Rows from block 11 of the image encoder of a small image captioner, named by matrix and row number. Rows with one number belong to one neuron. Each number is 128 + 32 x the weight over its row's rms, rounded and kept within 0 to 255. All counts start at 0. Numbers have three digits each.
After each neuron's rows are labels from the 100 images, of 14976, where the neuron reaches its highest value: "top examples" is what is common among them. Only what is clearly more common there than usual is listed. The data: drawn branching plants.
# fc1: MLP up (encoder.blocks.11.mlp.fc1.weight, 1280x320), inputs 160-319
# fc2: MLP down (encoder.blocks.11.mlp.fc2.weight, 320x1280, transposed), outputs 160-319

fc1.655:147149132137112078170105149149109173107185128109141117183117156142116066099160087107130090188128124124137155149148139196072159068122146126135091068115119104145148168169092115091121075139132094148134161121126145120117138109172126155104140127082157127062148117141161133120129125084106098140121122170165107175134103136145108163144141163101141107089128121139109083130122157126119105179060188091111137137136086104131115126119146105094107117074100139150107125126177123136122109129126112
fc2.655:141091084126121129072190164104171123141086103153098170097113138096136108176114179157102152104055140152090157121112142125161112205097112115133170135092130180142130153111126105124107147137159141127076145149074115145121115160112168150161117170199112149192116137120058056112150122186128165132147123113180165080157128120094105088160132150110109134106078202106141120088165106100106145115137125062122083138116201154112149129115156120133147089140199099137100137100107131142102113136179144
top examples: pink blossoms

fc1.165:101149116077163113127142123099116070130152115125126191145109135108165117155107171126065151133106137118113063183086163144143091105112126120097098100138175187083034126121150105110147116090150144112138092093057133145129145085135144152130114134079171034165210152112109151095127107114080117132187169134166146168157113085079123189099163073163122112103166115158106080175116164211147134094164136125146126115127163062119127185099116099112121089139131102143151149127150088095122085117083110
fc2.165:088097162142165176059096093155081129158123031124125109134131115140093132174091142146145130124113110144104109144158145124085093198083138090113175199110162133097177111107177186133110196143100077152110134147186183063140148162128123136128170158164096147141109144083085158128107126092112150128145054104123159144163210161101107135102165120068149141126138160103152142107154139183113110141073130168117111151136182104156164095165127107090106154172140133076125036112127134135126174133119119
top examples: bare; night

fc1.398:162175084136108063125207098103153102103126162105200110131107168081141105145072129014148150105075153158145149140094192145164183139155103136093110157120145082154085162135106110137160160124069134095031143183118115121135164029108160119149126101118105139077102211140125135191119133132167154069108086094127124105122137118088154165155079178119172165108112141099166179141137116135160115157104123148177122122189140125107146120141134177108118141176185151114125187132116170108134126140132102
fc2.398:146129156142107138129179093059095117081117085135067116168128105147086166110086105116119158150136139085127070122064096123081154089113104147192132136032135191126107138069144105051119132172189150173172132070121064137137108156103120134132060081147161129092131115172071129157174083128105120072127154139130117131126082128110130101183163135132092103103179106068144205115109172138179131167077135102167080120150099131095158139096122126133154183154165129157116149092144147104145124158149126
top examples: white flowers; drooping

fc1.228:173097161181101096158120118133155154133100123104134112119144110116189165203099141125121134097136066098111113047181170072206177179153124186155140110187145100134120132117082155134117119139078162107136109126126111129150087090184128154142096174113070094147150112172111124075166138151140171131127118076107109159120152176097150239135073120131163144185129126099165184128172153077107106175097158138128137127157060127110155141114103095116081094145160087151143210143100187155113109116179132
fc2.228:135103116107142166105212180089070076104165124111108200154143158105062076090158120109148129163144143163140149197112123181099095079161106113071116107077100190134090080153105142110097164135170134123145105105103140105100154143136168079077166108135141139094104085162135140115129103066168092117101143184102109098125099052160097055149168150096078124072176156123131116131149090153186129119118158096118136142086144128130144063139141169088168125155081127113147096126097093105154115115167125
top examples: wide

fc1.497:143128060152114156134165107100092084087100127134065142103110130075166126173145120118120178107136120106088150157081081153101164079128148105108090112167197183152117164164122140106169091081028066135134159175151152137097127173082121062121109125147103147181134146131147132160065073103131114111090099113113108181086105107153139155101162148135142169139196171082119112150057121163087109113150096138109148149132183138183091080172126103148164122201097122135068140126089192119126139093131135
fc2.497:146103106089135170157118121178130136213137172074171077113118100151173066068106118172125067113089093072117151086161159160116069135091117176077123153129132183179150132178132048143018172103145133094068115117109162149050122093160164105179171173090142094092131157028136086125143091133108138166120130193128176056101150133083171123143121119113104125146153169195130139129190140160137151160141099147099161127115128147118126208097111156160162108135136117113148114096115072112112134120160120
top examples: narrow; bare

fc1.330:143111104135126100122158073097078183138082116160113116103082089135175157080159053148081151133125169132151086146084088175152159129111138162082169109187178147138111091133190114133155131129098164130118121071138100159098116142176114169137139119134167116133128109140136140129117111087165160153103095116130086145171096091113117123109086147131101125131093108131128179111176155117149102150065100108154174118068152103083119052164140146072158133147074086162154166106159115191085120174120163
fc2.330:106162124142181117085149182178185124104118182120168091110160180087081101195160156110214143094082155074154193141180111102140126174136126089143093131083123110091126206167086116143112120102149105167162146148136156102102125078092100089128137137149102134158133143072109117149148118165120121102098128130092166139104096161097171125156154156139176141111168133095153055097109122155089132098200131137180096124166109131194104136111079086171147110135165166095098057100123161116153167117139121
top examples: wide

fc1.286:137120116128130158164095110092149189081141114154147110149146163100111128112076106121098106129077168177138189159161092083131178088129089124215082183093114178113107146142171127146114126173150171105150116189125116144140070083116072101129160111098166131082165160171168156172160122116122082149110151151136097122091107121092161135199108179157139097074149102125196096179115159102153119166109145112133117112135152170140129096110118154187095115140099118087138141103161141090144154101125161
fc2.286:119153101147115119160161072135090165149106125129137104077086149194117152169155162113147174124051175147121104086131152124136144081132134120116137146050126092148148108103123108161214181212134122092127071125193175155153131143060082107054103130109144122121162133106151083145123123113164108060129174140144139129087060148144151110195160083140110092128104200063137091132147141124181167169123096101123101156134142097128123137116146130092105201134151121201132118121115151124130085113114120
top examples: white flowers; wide

fc1.544:109102140076180154179199120125189121130116159107157135069126117091162133146141133122104144121144077130150134126147109191126104105130150155097131110119191190081103147076111143070125091148097129118066074179125098163093177114080145127144151131103158157111128190169123132139166148106130106111148110103173137124163078050149160092123112083088148230140151149145064095106103082144149110116167167107124160161112163122123162166163117147148139111086122149119144125174115079126142149131061128
fc2.544:126110125166120100099155153158184161068116086129126112189119120149132142099135216179097141183119158160075121122070147094160126106131112077148140118139168143173153143160099140142078162116059130147123131104138149119116158129141155059116104090144133129075163148125128150071120135155153178137120152136146137114124089167096082177102134115087121096152186147117146159128182155144128115159095090105110149127095091116154138141049139061119080112148125107178113156131134127147094131099147134
top examples: autumn leaves; narrow

fc1.382:218117114144117168174128088092186121111113167125094127132131162114154155116115114080177144124131182106109172113062152128093151079112108073150144108138132122109127121153103165150120130102137084131111122100143143094195147154102175124154125097116115129061131141135131151160134147153110111115100109072069194126111071123096068130120110134120113089115134116092161129085054134126137148102110169147195084163127182133090095161226094120171147139076140080204084160121070139097163101164088151
fc2.382:084137147116124155049130167138101144176172101129126094129159080120151166129165102175069110110091079114100102162142088108106112213078075134134130162131135135162156197153120088084148143145095085132127099185114102146083143181209089114175125168139118073205155067130164110106107099137164176107133110117181079083088148158201130096112131062162148177132179149140152151155110127097127128171152134133090106086151133112138083161110154171098137075147124161112114131080151084094142172097161173
top examples: narrow; bare

fc1.302:147111168125187170218160123131137131156105104126156117125104156127130111113164125181122126118179139119109089127123153096153110126089119100127131156096088153102078129134161165145176130128133152138144049085125093149155104074134136101161146134154129147039094071151137105122154115123138140166151140119156160042159153197106132167125119185169102157120125138141124096166087100089128130133077114184168099147118117138147157194138165083089112098118124092105071101121118091184147181142059135
fc2.302:094119000116124124101112151068135121146081164097073165063142077063186131142136119128126130126147124128188090139147112121127114113114124117104099137152121137186155135179159147159092124135145162101102195097136131126096146159123077134077084088150121154159134124115165151137132117117109070061062111175079118105144064130146127086100086131204146160121098105137144108104154190153142159136137153119125091075139088152099126137166083159121112196082131103152164185138127194135176098108133150
top examples: two-way forks; leaning right

fc1.712:139142115115157073173118166128151134096093145153119178135171176141151076093140094168147099179120128090105172120066137117115141143089098138143119135138098193125106098124158081114135070123100129047113108179143122123113122028140113132156083112129132132074173177102156119125219057121133135136119163116149106125119125110149167174120187135183163074100082145135185146067104125152161093094161157128092145104127144113043132119091123131152117171150060122124124137143068103108182145072173160
fc2.712:136110136116146175110121100105147086172163128109158147105132070131086135104145139096113151146162122131098090105114125109133127093162161064107118149086145089083134130101119159117134158151116135147150173072109156140130126141177135152092161089141137128101095080105108210087088197147138167142104155162106096134143164187122141131159106136071093156149196108122108118146100123060110152137069108164163157080139161194175097182120094154130137080127161179149126145121157173135139123178161095
top examples: pink blossoms; night

fc1.703:161118091120083095130154112199150112093070158188143067133100109060121122121145156111141108147103111158137126074083109133103140078123113210095153181124122132144099086114091161099137133117095095100118132111111126162089168181116157109139088169106132117143101111162065105096051215180141096097057124166140148152152173134148128129163158156135152131153103084104150124129120137095149184086130112041135130164169105124136135062100131147145166108070133143118083143169158070124121117098181205
fc2.703:172138105093111145198117191132143138102057184137126125179174086175115183136123154110152128136176113154125123067117106109059128100135113107127095105147104111126150147099131150122200132132171071156121081123164092159167098127083112116113053128109088127150136090136160161087160161148145163132118139101095081087109080170076078127199122122083114094123139170093140134159108169179128131185130157141097082162104134142170148190078148117173112105158141153127197106152133127112122115062142109
top examples: green leaves; two-way forks; night

fc1.333:123097110131133127141124109151052151155045067127161125158096109091114158149154087155083145184147113119117125157123084127131154083153167145118136194115160136080111125133108118133125147057192132169158163169155088132140136120118139128161102179144128121140141107124134194095105084151097180065137126143198095128102156118117104134137150144117170109056142154083103096138096139138158146116087095166143134120085047116121106169071131142198102145162101073159074171158083151139177179165173129
fc2.333:076119144080114131118137167098174085078143165054069107085151116155156093144159100156189073112106146087118133101161205111102131206130163126082109065164131113130072131172114133104129090151119145107085085057061112102111129173121152099024110116116151191126203118062152128138152139111116071155139157152183169111107120170136140129153112129125136155169144133112146129123136118155106140124123082110087105089110140130093144166112107181109139133133161153152202170122133137151118060094108148
top examples: bare

fc1.450:094143150154114165158143165060162119129129140120176167132148062124133139100140108058100193146164157142078124201138029084124214106126106116106104114137117097162133127119148134048138157092167109110148126107115112156127139125147130198137142099108151099150119107126113107177104097065123091116115126095151175131163060107108136127134165091141094072147146133112105124110117046135134114149052097101133154112137085160069147135156103101167208140084114174162132219113098112118141140210145137
fc2.450:159123141123181113085094113182124136124141044118057132127090226106118145190077115186145084128065079096149132093094207172119069196106173084140167133132140171109125128125146144166110113123085160195111096149067160052097064135118127046149127125119106126169153139151194128035161143150151161145097131172105093159109196170133087120121091127129150137154160164112174101114133217132109189105186145175126134162103136106168121127121137180116067124150113127148135061143151134130158138014107101
top examples: wide

fc1.127:120132130135120110084169201132140185160078085114120113104177117136152148114159117140081099188165149121086149130110105086132175065168140143109122197117157165144120063145114098091119133129109172153107126144113143167149116132117121168108164177156172149113158086191171148152158108131132108174111145150119196121170135171191073115124097141099119155115129168177106098120060097083096081042136187111096084127131041127140202130155118120147137128148114091142148094139106095102139109128161119
fc2.127:069101124081084175203111100136115073115119111171117179180118169081106092133139098111150158087076149134129113122154138165158118109125129147129106092106109122181120144102107160177078133108136123127093182097121101066088115095119120101167158063121110126147105179110133085114113166159133123069107130119174093119124133097116133141095104094120125098108157127108127143088175141178145120142133087166159185120099153141168099152090090149129155096057120156133106148092102158131091103130114130
top examples: bare

fc1.609:116115174120117056119096115150056135128130117153116115134071104090137111071091114170122050170178064155076104123131104150156045159144088125087112133146143118162179149110156117143158117159121136167154170172136154096136150115111154123110145149116095176146092093125125159094160060168092137095029136136123138170113164169148166161156183100080122158143112056091058116178131164128077098148121154197100124118115125157134145114116145141123143118166138158133065127110057092135124159172128158
fc2.609:180122135149094100085139095148221128057112173126080154075141158117127087173069129158170161122103195137133149148139139097105081157119138132196138076095121183114092121153159097177135118168166092108176160125124168118139171096116132159144143107085143128157128127071078116136085156075196168159159105125170149131122128095113163052157128102122142127140112145078171127120133097141122115077137097128126121151092166128105126107133061135148150184103165154114107132152116092120159191095133169
top examples: bare

fc1.59:094125089143123140100148095133143139161093124117116149121192078142125173106105103084078085041157158146147057144132148168084149133143094126082115173184094172145170180136128162110150086099142140154122153074085139153122128135147135164122075142091159059168134147175117078113098102137156080096163085150143155108131137044116095119139167159155116104123108162106131119155082186144137108139148138150129136106125128167200097102120161119165137158175079159143102156125085171146170124170115137
fc2.59:147152106106137170122124094177153111118120079154116118139155149126143116153061155116156191152049104127127094112181126144122089084111140121140150088076136132109166157100120153210136139158112120112129120101144122122104106120126108130132153105090126163107048171117182159125156102182115132097118195105094083187089133143130098185111156170163137128145137119096109089137163085122175161145107175125106148200085104067088125114136116163085098085135138140147132111203137127120112126136100069
top examples: leaning left

fc1.481:111145110141112104107132050084089102139124150138159193114158114166185116141115110168136152096098158118162142184102116105188161119095168114119100127159124099205138166158180152139218114157114065104110125145156135033142122100130096106144134152090192112106094198141107125110136141032123114171142137097138109150165045118206162060152147170148067115115140117195103155159137135096099157121124134099106124135098125112113147123109144152115128139111135105150109116138116139165142144134121149
fc2.481:139126128111155210144141197131101138069117189185161167135126148088084141146134142130111116113166124080159130068144154138159119101140196155130124123130116136037170114103114093099073113107140127115169089150148102194121110126122143170109083156129132109136143109121123096101197143181115143140085114117108149140073155148118160204140134086128178135124138119079176131130086119110198121101168150157121090179103148170095044141130075171137096167152134176106093146108150154120145099169130121
top examples: leaning left

fc1.86:116105127079097138161131135151162118106140134113145138138107123104084095195136215097112125121145143158184207111115136117103136096096103135106157190135113123177056125096133091145116165215148114089105098141161134074059197130139139139118142147158112108192100125091069180115161115133101203109130143106195101110174154101111109083136088120071131162138067117136144207187170126113144146141143076131101117116112132109110156100088078119100088163043172109114171143090134165149135154110185136
fc2.86:141102126094146135155131133105080115098190091094145093126136114181129086128098122154113157161142101140123103085157152110120091123114114096139163111171104147132136152117094154143136065120113096120119080192187157153145169143102161145180148115118105148127140128132105143107109094141105092149082131140119121133118065182136241158199122106151143145123140155149130125133051184081134130155128138121111170171153210127119085127167092104102079082175133114170093096114071058124165152114063147
top examples: white flowers; drooping

fc1.43:113082109121098093143126057164144082129172093102094137165164167148113139119117126116118173100145179122077175133181128115110156110099156106195183085172132078168160097082167073083145088183056041132106146122164123124198126108120163118107109133143133115090098140149138132093142129108118102112152108117124172121061133084076162209162133146156154096102155074118092069099172141155166063097154193138130169205117156076162156125100140104123138160140120127141125130092190114126111091139072135
fc2.43:088176177175154096128161152085143144115138144148155089120152063175126125139149147158155130131088112098175148174150161168097103149186160153078142171149148143085155105148127186175110142094121109146150076093114082147116165161160173163158206124083116108085152111173117095110128164137133128124180113079126065075132071140127127082084117059085112170111141135165142163143105083104129168136110123084157108093117153145110100139125126118119104151082087148063178166127128129120142112093181113
top examples: bare

fc1.343:147145107156175127111119131117139122197137087147169077140098143108044178151140155102124180123090137104153193130086153083149146112091160137167084151079147157099093123175195092121091116134120132157139128114123129114128137128142149130184185155096068114096122131110120122120110080139149106189142110155110136086118139133130114150094154192102105081148215098175142142097140109146126117123128114129135143126161171149119181208123091157103153166154142129164144100083132125173120133196084119
fc2.343:082088097122151120124116121152107157125118183064120092101088135082154103063104128105145065092115138169097140066102162129135128079128101169112106132203149096098138155174107177122113154156136120150137103101121190158127117124167176160141127107116216134119133121114121134107146110181146139145142117149133068121185163119063127091164088082165177099105094136164104082120156120107121145114103199123136163138132088146139099113101098129099096094088095128166160132126138082064115101128149117
top examples: wide

fc1.449:182174149098120119233178068122174087142176145098140147138152110170126136160087140089167135107154187104105102067133174190153115137130121136110096139110128176169136099190157106085108173126151142126091166109129124156082088122120096119147123117055083192160154158109097191086131151084115103135110085178099104168122082090184127186079148155124130096131135090124094199154150151150119106140082125087110104133174182147139165143107142102115130141195093129180136126171107180118184145099188139
fc2.449:140195115099130142123113143143099104135158150127157128168156110131109134118113165117129062120233066144148146075150136131137170071192138116091136127126151116101148160136082114100134104111095117090166106162055143086053073139133146142097101092137147144096157116154152130110067064158176142097149153063133153143108117134158129113152130084145087107163143189157072112085096129132121106117163189139138177037133106170165152096139117106109137095158131152126132112136123138135139129098130183
top examples: pink blossoms

fc1.760:107097078154185162086170147143121092136119161120183201087137188138144137063135133161103147155076131137178147186070135181174179129061127148151138128086097199115126104153149127142171085150126113084158124120125141117166176087104091114136145149066144103119212120131175132128078114127079100141106102163137125103116066138125113088161087158120070118122132100119138150130140148177091046150124125095065081095097105147163142179084096119132174120078126158160089177118121141123146095179098107
fc2.760:195168107164119147094125121093135127177135125136116140150112150117117131099187108077111136222173163078098076081146112091105118206198144162131100114142105054108151060137099106111121118137123100101085165182119123116035060154205121108134111132162086116129099133139145147134119159136161111125061131152112107105140157144107136130094130137098084140153122093174119117132129163119086190135123144156142172137103069120083144102102122164135161130131151142133146161171180119145099173139123076
top examples: bare

fc1.723:094095137175124121153095102175153131063110132123088071154143123178091125138075137093098116107131079078110129127097140066130112092134079172157141179100151131168132094199137201155124142156113079067149115100181129153134112164111158124091081152115170193198105107156062128104082133170157184147084086166096134181115097145095110117178192152140127138140111143118085084125122146063161108167143150080112135120098117058128110113157103134161176095062123099172117089118125089099192093115161176
fc2.723:131142135048133137194119167117102123181107122142144133118142050124143163154155121129188140155143137123132117092064099135105171059099185110079118131070118066161120107046141132148124072146103121134113099142154126147064107063124099100132111082108119098138135121118129120120189170121115098166146119103154118084098205181132095151112125103122116115173106180119128125148111167182143123123128100180099096142101077210183096131108153126124147211148142159098174140146084113087128143127106069
top examples: green leaves; night; leaning right

fc1.418:134114122082136168076138115107103113133116096166157075178104126107091066197132121180088105168186151070119178120117215161128120145196126124175148145163188166148126129198128129089155119147102149142143123056179136138163141156073125131113172104150127151110098124076115107105185132126129167157130148137114115156127119131164122128129111137094159123091140122088091119122144147143082156129096163132146085119135067137128171170092145169113133138080123103130164133116083095161123137125122069
fc2.418:124115126191161160190195132152172150100158122152121176109150099110101159117119127093158131103106142182094110160141141068143147111163106131122081082094142098138077099084124112132077146127074105120132109162105136132120149099190098179185170140160151145155115205142131140178097116125124086118197148129152159090122104112164058129107133097141153154174174137136219081126106118073182123120157098154174134100124151167202117109177116067116110172156085119084083166108152148140158088150137180
top examples: two-way forks; drooping; bare

fc1.452:102105211062063205155149074136128140164161130134087105124129101148148104109138167137132170131118165097125141176157101139168147141112093122172162169155135135122021150121143142124141116165110102113191147059155096083134125162106125217142110143140128164158195140115069076101146126118032144176122103152167115124161127115166087134176116173207129118102113154086150140123117167088086116141160137104107027144149121087141131079135157098091146132072102115108106134112094077143146152153098107
fc2.452:104133041123124140084116186105129113134143159162116196166069155123152121130135080113128147116093155167145040143117175139093170160169106121148074077146174154165119115145110177063060182130146121156123131114117206123157119183096109190132101100100141150119114151106165160149115150122155101107176105142101121114149131146140045134135143100100152113142149146148164179154115115184126096090192077127137155146097103094149190152177138130150130151138095137123122109145129165164107113141156133
top examples: bare; wide

fc1.5:173110144114152149089122041141079112166119097119132109088095149152172127182105152129110156170156079101130158107099108155128068204125079102099144132112140101155121138161171109142114169106149130095210128151088132168113175142101148109159130078142197088094149147138152080142184147149128104136183099072138111148118138092070101123116080067121102079054102169117117108158131168170125132176132095118144054192180140101118129167081127144095147097102156134181101131106104145112123190129163124
fc2.5:131156087105108152163131096142120065122130128133113088141125154076105168104081041105138047142169148097161096108110159198141160086095141124158192133142148141096071152107110125100155145200096181112126121130154101109146119083187113136121214184127155123089140097138144167107089100131141099084098105154076108174152072104093136124120204082083135122078128069124133118120147119072109166109083155131096126114088141141151164100082138118100135111184113115138150109146178113154122107120138192
top examples: two-way forks; wide

fc1.67:129142143159086050107127035143112070087184155086136065160118106226156162131159151123079142124092151110065174137107148133164129143101169169154127099080119120137111143203146150111112118087089105138124160171132097152078181133148118085110157082111108063096137184091155087144151084154034148140083135086084107126132104086104126150136139150146122060184165101126139131160086089146156140129097142113147131142174170117160140142168120104136128121174173141195143094095063151126131110190113118
fc2.67:155123123176136115095122154109151138128140142150062110134079138089085138124114171136136085070173145153173145105090144137124136099155097113191163116139161130148139175174087121104137099094128165093109136119123146139145128120108107151156148183125159134094116129158182149096102117090169157147112066143119105156114120107097073089155106130121186164112135076115127190123148113115094074163158111135116170064184157131127130155150153097123062116065116096087158144106191120124099148148134188
top examples: wide; two-way forks; bare

fc1.680:131163143093149128152181072160103156099106132084124148113141159121069138111156091132132166137157152106076114084169168118141100083111095121177161115102164134079153083132140145078161159095164168143045115104148167136106123129097092142109119148062102096163123112102175103095085129154082101064134121186161112088139116106108133130140148160103168125118205084183079081167148073130133100136064090155107178078091109142136147152105146106171085167172126102138124183108118109113149102138120165
fc2.680:084163134129105176133053195088131074114118114146094092122109081147117115090129087135150110103129117156149078133116131156169161128109116108091176144132071131163133141108138091177074117079123144150149114137152075125164113129143106157199145148106175168109094162168131153152170116189204195158134139111109118092129143141111123142132146073121034104156147135069137078075180122104124125124131138134124128128087111106139172127146153134109143096137129136090145163120164142130142168143135101
top examples: pink blossoms

fc1.397:110093117119085116159098150093185126036075113143127091093088144171103165134105120173098125091071107134159066069165146165133183120107155167075109079153118146154140099124127110138171173167065125178088137077174130110136165163156135131131124146112088106176126132148059121092102155153117125098091125131115176103108195122086136172231157118135114156106099108071140089125098160137178075132140110120155137142151115123137112159173155185120096037107155136093092100185118135162133107064118131
fc2.397:180160074123144156125145081160112119164147128152127137078132076100150135122127156114111139153131096114091122111173123042115124103154086141114160177124077121133124169075061145118164154106116137151098054127090091122147148075108204090151151103055171184162137141121122093115121126155101196174188090164078182121108124149091132108176146166172156099178109146151138119101120135134093170120106091080094090150102144132120123135054144146083148153127105063110120137071133111136071146124093148
top examples: green leaves

fc1.85:105103090182147090090131148115142117122148087092099185159148091063153107148096111173131162113125085132176117146120164153056170095153091105109159110147193171099113152104081181111096152189105137124133128121144109141115186102152158139163090180089135143136075201143104117114139129147119204143115130166080175174112169159127113175126147099077129168176126082070125149154159096153135172107180098154173152139110169124129078121178149138102086136090130143140187148082094125190133132173147151
fc2.85:095138099148087111198101158139144074088127180161142136091167125140137077071124139169133105114125144148088095102158107174163080221138130085145083110141067152134171102116196117208151108057120138132158099147149173140132134131099087145128136058148115146143196122121109113116115201121084073162084103123195079152155097167141119131146111154165110159150200159116143107113171125096168187157184149129158082158160182109110091080100074081125095076178120149127126114134066148110133153114111104
top examples: wide

fc1.602:098156151129103037140158103158121135150133147132153061137108136135148087148142098111153073136120127142153167112100111144129164135088140179186164194093160160148164144128126117126042102126056118106168129113156158141161156148137143069122205184077124098108170105145121130154102082057110091102097103105147182057182171125161102105153149169146111107094153070166115154163146146131127147142111197102148113099163140131119141129188119170196080148170137138096148173180128148116146103140134096
fc2.602:131151135123144162149147122132135147075117093146147168137147149103118129124099117104127156113106103107117135145113133122138123154139085119096060124171136107145110115113124104120255156121192144125105114161126064091090093132120142121145095090153127156128074187141123133142162135203117172115148115144140082157113096138051121173108114093082165128142103166109125141117120110147128148141111096126132133148104082166130145123113149095073173095125103184111110145062087155150168133071106132
top examples: leaning left; white flowers

fc1.427:150145083120145181183167176084147132111187147161083167073163101093198143113124155157076136127124080095166172121142127166126128089134119094160102124073111197129094123087160144100144120204136212137075105135152123215131180132088104185157154150114146149125088129182118158135142195095109117109120161181165133092146076169150182095137097133060142144085117100153084129115133080118085101162132129109148125146156107154125190143110133075177113106138136141142124114084126056120094120161135132
fc2.427:134128206144137130137104144151177153141079135175145144145124122157119145156215103106160160091105129119127081202079105092125169101089123095097187097117085093135129150123104115126128156129058156149127185197142126091088124112101120148156108128127185111113080103143148083029151094157141135103139128104148100098110121191091148073091142111151141136159177109110131122180110152168163107091137124135119136151093136116142031194080114090135094105090086140109167153160150122108090116146130167
top examples: narrow

fc1.37:066122105168090146189150121122135160095163121160099107135161096093078107170109130154183106116171151126155123047085114134104126139124053159101107154144145150144153123140164149107143206166076091183100103143132166171101167152154108111196088088076080096155099092121085120128078186143074097166093098138087184163085104138093126138145181121112149085085114093173095162169125134158124132082139161136093140116129110103146044169139108167132181102077114116107163095167091141125116149085094148
fc2.37:151143107124129075140126153130083099135126145109126135100123081156094145129146100163153158149159053180160051129121093131170136054123197107142107098069136158115145145109094169207150054091131108109139121098183058120124110126079141107108076130154136122169126089123069128102141095155151126178119151096171134151130184151073128153164183168168097092168158126130094133061084126152163114137099122120210122108091094081091084153126124130149157065120150103149137123105142134089149088128158147
top examples: green leaves; two-way forks; spreading

fc1.246:144138156134129017123187129127134191193222084120040166163170134085138114149077180101089102100151166094138139089172152131150135089145122158115138128155145140107117158143132145052166111153122123126164182160156099148150141138149108068085158136124112136156072129146099115096143138055089090131135145164127139170127126115127102117093162196122135134096077097070134112126138114226152128114095122114145125122145186127128137147132141125177134049161102148150097130185127173124195091116102163
fc2.246:126132106108181151120127086143133079041104152158184102153090167148024087155109101112199133123169051158099121146125124145190141161140136103102100099153114109167181159129099065151104135065131110094116106076105109105066066158149085136156125097165147102125169167123151206149129134165111154086107106079120127106123102100142149105131097079110140135125164155120161157157161140062126116083132174159093100119157087110156158089093144093106152187166169134110103143072097078161154154093164066
top examples: leaning left

fc1.536:087117127141115105127166153122143059103118135100100093149114086181097145093057132144051076115100125096109165157144150096082148066115152156109079137142132114171243129161082167094092165137131080126094073172187165151116151145129190136173203081099174200151129113127140149135152110113171127100163147163160150149137123170182134154161095123144127153104155140124078162156115095153128126139185137104109129120124083139099194117201084130158115123142152136192151086138199181101163059056123102
fc2.536:108120139098155133115179119179118085121112231112173162062164116139144191125191112139137133133168182079066094139082103139118184143101098107101122132143124126082060112135126163188067167151143152087097109093128136067170150094180140101127147109171030061089124163128096142158074187095088156190112052114169099141089119111176158151101160102133142129154123159136085137149082185118123114149097117173157162150057150071100118135107087116116193136170109130121119142134151108118113125190162136
top examples: pink blossoms

fc1.622:120100080114065103151153076075151133098099102128150124123086134100171129193117180116118127129082142154119089120079171128191070125062128132108125085105131175154119114178103125141159147103068144182098122137120133138114134122138123093140115149109055102102083116101151084073083168141073140155110134174055121091115113123092133116204168080177176140187129095128145159141099162098147204114144139132119103132182094142137068183102121080157153099098179130091131156126184102168129143086110122
fc2.622:133167173116141122130115168153107076127141171190158128166139110106103160083164111193154164136176111124209095066173063111073156146140130156094157139118125109080142120109173169115134086127146114086160109142187097117151099106122119152129135112104153129211162131147069156188183094161139128073108153093154147064144130124092110167126093153082113100124121120145116140127158080123152078189112111134176144143088091106107192122169126145128108112153115136127158068141132123092123086191137182
top examples: green leaves; night

fc1.271:107192131136137066186203113105181118157191087114033163105136123104112102144141139130098067112182121150088111082169090134108171101163144169169138132134180116163144129195164147160076083127082088114166083126131085181118115091140105125137198100128092152092112117132157139114200144067141160150125152097115098116157131117142115155131153142129087110170102135077103084149119092141128113122105079111187137084158207081104105143131177145130119107109124130173096150202112204097150142090167136
fc2.271:134110122086147168135113090171115126050174204136161079152114105106097125153103138101166135131151165150161164150116162087115097143161099049095088138144066141132185182094081103106159183130115141096076157097141093056109115175086118144145145101139111037179178168064115166120102146152111108127122134093136159127152150076166164083081096094124166142115138175145154123098110102105115125092100175152072135080143084165150168062102171142116174136162114163132180165074086077154140173107161087
top examples: leaning left